{
  "train_examples": 195000,
  "image_size": 48,
  "color_jitter": 0.1,
  "norm": "batchnorm",
  "attention": false,
  "init": "orthogonal",
  "optimizer": "muon",
  "learning_rate": 0.038,
  "momentum": 0.95,
  "max_grad_norm": 1.0,
  "lr_schedule": "cosine",
  "final_lr_fraction": 0.05,
  "adamw_weight_decay_other_params": 0
}
Rows from block 16 of a small segmentation model, named by matrix and row number. Each number is 128 + 32 x the weight over its row's rms, rounded and kept within 0 to 255. All counts start at 0. Numbers have three digits each.
Before each channel's rows are labels from the 100 images, of 14848, where the channel reaches its highest value: "peak on" is the class under the peak. Only what is clearly more common there than usual is listed. The data: rendered scenes of coloured solids on a plain floor. In brackets: how many of the 100.
# conv: 3x3 conv (model.decb.1.2.conv.weight, 64x64x3x3, each kernel summed), inputs 0-63

peak on: jack (60); bowl (38)
conv.6:078114163106115105093191140102094121123123131153152148133158173085085119128170090119155130067123109124107091147110083118121133200095089104143048150074105082108098073114143073133112086148112149

peak on: torus (28)
conv.30:129100096119093098160089104147109092117124125086142137143146105111120037120140061154115092073153082112066042154150137120078091115135106118113105118123064156110144149089098089137155135075138117

peak on: spring (60); tube (31)
conv.51:101153138136094168186094167094097132144108130154097135171065173152146132109080197153114146132151129101126146121082128151059087141130066087099109158182177118140091131088156145165107095166154133

peak on: cube (60)
conv.39:070093076084056093115128128128136142084159056160089103104117077117074109137091128112112115133107056134119123160148113151133105121130134112121031139080097087112097104107150163156144134112114148

peak on: spring (71)
conv.54:167111084127120092115164119095106141124142139118090082128142145099091078142153096069103081163101122076073172102095161160107086088141149137166131165097100156110081157075122119154119098055150181

peak on: tube (26)
conv.3:084102108129146131126087119075025123131100139093148085096124095151104066146093094124105096163174155139102096170114101119064087163118106154107141164137082083089089151148093099146100124132119099

peak on: capsule (94)
conv.38:127108156107134101095147118085122109185163143093133119163135072120085051140108076097124097098153114123125048123064109120105122106103141115122081069142125112157083090107096086061124082149119120

peak on: wedge (69)
conv.19:140126125141114067134094129096112147113166132130178163091148093103106098124175128044166128073096067164119038074092127147120125110118099122127150108128113124112100145156091144089136064090082133

peak on: bowl (78)
conv.24:101082106184132090130010163110134056110106127152077064080164163151131093129124132141155083058134121119116124136110127119112133112132083122149138166097089089075126149139138132102114130118131147

peak on: dome (35)
conv.57:050093138147112095115124182150103133122153144178075083090176092075092055104086161115146114125139137094124110187120078132083117106106101091102130136190125106150103110099126109157100139075114134

peak on: spring (94)
conv.34:105126000129127103039125140128073104090099103129128121097111119110099084117164108110107111120150148139114142115101109089113080093170068108135115153131107112159116158128134158066135088132110150

peak on: cog (100)
conv.16:099124160145103116123172169104077061136144137142132142112170073107085104107115108075156135124146098145116183136125118109162051121090091045171150161155116091073169105136130085135098140083135139

peak on: torus (61)
conv.40:143164117131132094147121134140095041083086112129130088153115083090152079123131105115124103155180165099124097111100160116018092108098064093116129111142127103078118146116092130149123104137150073

peak on: dome (97)
conv.1:105136114074117124102144062063116129110153029164049122105120122177121106096154128120157102109128116106056113117111114140117132100120148126168132141154165134072116091093103166099113084129135069

peak on: tube (80)
conv.59:178141136117122094136114122129106148146107131156074099101043146093138112182120113071187095077109141149073145121131110074064130096146123145108108090158079101091095115117043146108111126123122157

peak on: hexagonal prism (66); capsule (34)
conv.17:093141104104123107103044145121137116145111106114127124175137121106104097172085150143170132061104065151132161110098101116137115116110107087149078196081134162133176155103142121034130125124118078

peak on: twisted bar (100)
conv.50:080111155111151111171117107109113136137135135117139146114116059092148045121121074143102159051072116162131085136082161126076126132106142105145129129118141045089117168104102116110108085125070092

peak on: cylinder (74)
conv.58:123180116146128118102067113059130087131178133117117095134098098101099049086088108119138075119121104143114093137142093148067065092142161115154099068190098128123115118117158091083123129098110110

peak on: torus (30)
conv.42:112138079115118086120123089124110036154095074091145108131120034080154044135118106146116112134149129112080116113118142100062117129114150073146130127111107108105119143073118103152109078107116108

peak on: pyramid (83)
conv.31:099118113117117065081075141094121134100138083111127124084110107128087101148138118105118152071171090116105062133154114063121107137048114061158117129134083151069171112132142093072137125131140096

peak on: jack (70)
conv.45:158116139091118119045094154076115124124162085171111126133058120090032103104167155148136136160113125146081106163105089154096117128130160122141131018141108095134129120124111125121118156145117117

peak on: pyramid (90)
conv.47:153102139163102103173091067083135105083167095138098139141094108101077146112081116118104124082098149000132104159102140113096139121084114139156156119130127170103154106109136084115101116120105110

peak on: pyramid (37)
conv.20:113147151120091113113129087110063169150193171103120121110146102102120161095144132086150120099052113137115144130181129104103113131121152107167122101084136095056083101090140077099144063077143082

peak on: disc (64)
conv.46:154149130105014115112092131099100148138108075153142101111128147134108072084130146139136096151159101149151000152159128127158117120150132162133141161150153115095155091143135077136117162114129116

peak on: cylinder (41); capsule (34)
conv.9:165128132091135116118153147101142115148138140092163101099132094087091000115125141128103093165083146139089122135095081119092102083122106115133108103141156134132157130107125136090131098135130037

peak on: jack (90)
conv.62:120107187153090139042149106112045138173125142056119131127129118040093122147155150132123115126096103115137156153111087096133097194077116114154116144129095137117137103109058129093120113137155137

peak on: cube frame (91)
conv.44:098116105126098095123168146092056112112127162097084056118096072182142150168123091115134133100094075122111114139118128193162060160106113143148094139120072068130105083128111115079119123095121138

peak on: tube (57); egg (39)
conv.22:110140178154105097131090126112118139138124117128107135059115126119076062105114096064078103061125111126088140106094106059107128155125126116158091091061092146108142098065103115140093104111065124

peak on: tube (98)
conv.61:103122157113134098133066158118133152101125022136153133107111165117137134126050153168080100129104102141085138135104127099086106138118158094189143082093117083053164141170133157121087104144134137

peak on: egg (55)
conv.48:117126094154101113115146126102098147096135126169131124074097101095131096147145056077138119073121129137082094167078172116114126103123107061142162095155113131075136137111138104102097046093050098

peak on: capsule (64)
conv.33:135115112116114102115077053132143109148126121133135040137105117154139061155083124136137172209139098074131094157117085170066089116109075141171088067147128126120147114116159130129092142119117118

peak on: star block (100)
conv.15:136120129124136106119159134117074146118109145114141126118110083073104024127171087105119133154083124122145152133109120121107104000114139098191111105125119076101128142102098129098096103095145097

peak on: jack (32)
conv.43:150051144147158060059138155104155098142166163116164101134150125101120106065148109158176112129148104127122118131116108096102098107125108169122156142167126157124105094029127070136144138088076114

peak on: cone (100)
conv.29:162094108148083097145039108095117089112127119145137106125067088152130133160083098065141075092145134070124148139159098069111139147092124089130109084099158137094127087120104052155120093132120140

peak on: bumpy ball (100)
conv.11:134114098090171165127081091114109039110156061119087140141067155130115102111133135183101109146135056130147070162146136140129072162119139114139087158138147129112149059110099119094130129126154077

peak on: hexagonal prism (27); tube (26)
conv.4:058107115117105086084115153090135141107135096113124055072105103101144116155153110078147129112144124128102116053119120121153023113125144116149137049097068127104128084107122150119140111103101145

peak on: cylinder (42); chain link (27)
conv.60:110146151091133124138090116054111154137114178115081107150149118130130058075169133172180093130066117123109084085056104097143101086116134093110131094145083078132093134100130117090128137168111084

peak on: disc (87)
conv.35:128116106169111174123130083133153000164115128076114117117135140121116131145141160145099121117121091119092062157122148154124124151125101122106163128098128118029129112114132123066074165135152110

peak on: cog (84)
conv.53:082067150138079099122160176136118152145130062120104126090105127113122083154129086068172100113101144151084138191076124142078044149102113083095124146146098115112113104081115090138141105104153115

peak on: cube (36); capsule (28)
conv.28:097123113092133104029100108061166077105134156074090138124080113077081064151176130094140116107137122130110139174138093127122137155105107146166126094066120089084115138113130121082114145089136134

peak on: spring (79)
conv.55:121104099170120132075150086106088156133153125089138157080095106055122121087074072090092072091099162162118127185116124135097112126175121124172071146117081085125139157135107085145111085094128117

peak on: cube (70)
conv.12:115109131136147097109139137090151129077155070134152102137055020097146107117163114117084113173105116131134098127118099115127103101165121087115101075116090134153050076117117145059140113125143100

peak on: jack (93)
conv.26:122079136115142135108153134119094117111138081149124110096059118118095126151128127152135124127060129106097114132099113144142083169091146081152122000153117142141124051102143112136121112138104119

peak on: cog (54); bumpy ball (41)
conv.10:137114133130153074102136102095103006154153118139099099131083117123142083127142095094100083083092128134107070136130098071119126127086112123153145171133072089066144093097091120094133116132100125

peak on: star block (58); bowl (41)
conv.25:147103126152108121092165146107079089078141139162096111123134174085101088119126118127177101128063125143112152107111125116121094035110122101165107165104095078064075074113133093114124058109142128

peak on: bumpy ball (65)
conv.41:091117114060159121090064096099123120112151088122074133077105129134099138128144136138115102082148039128095112150115111090122087119095126089154114156153114171142129114140113110094035144073109077

peak on: cube frame (64)
conv.21:092087149151144122120134150142137098115186058120103122113106107151149129192063140038123105122076062156139100147066156077114134137119148124162114142130102141094137081092079115083148109118098113

peak on: bowl (95)
conv.2:101115093095108114111129161100093128112160092189141137116108154096069126109143087143134121126105072151110103138103102154156082124031142106139023094082123070129125092092141155128138120091108125

peak on: dodecahedron (99)
conv.63:067101110135017111142095113087091051122176124138135114090066061103079151083151087120114101119090136125108090164111134128112071111099110103122125176150147126138109131139107133153109133137130144

peak on: dome (41); cog (36)
conv.5:105098133127112110036117120129090135157121166114107120104120124114127103142155112094137131120164126082113120129103107128146089155058106074140133161147117130130010041116140095109083129073141148

peak on: chain link (38)
conv.32:100121114105108122120178135087106149142157149124120075099117097112083048133169086118162134098134108152089100139116149126080052153136147113140064133086079095078132113116100100158127078051120097

peak on: cog (64)
conv.14:144073141100104093089173125072114105170179111138144096138153085092143081121111104068162094105119089102085137101127072142109158101128158071167133078151103103064120139120139055133109112091137115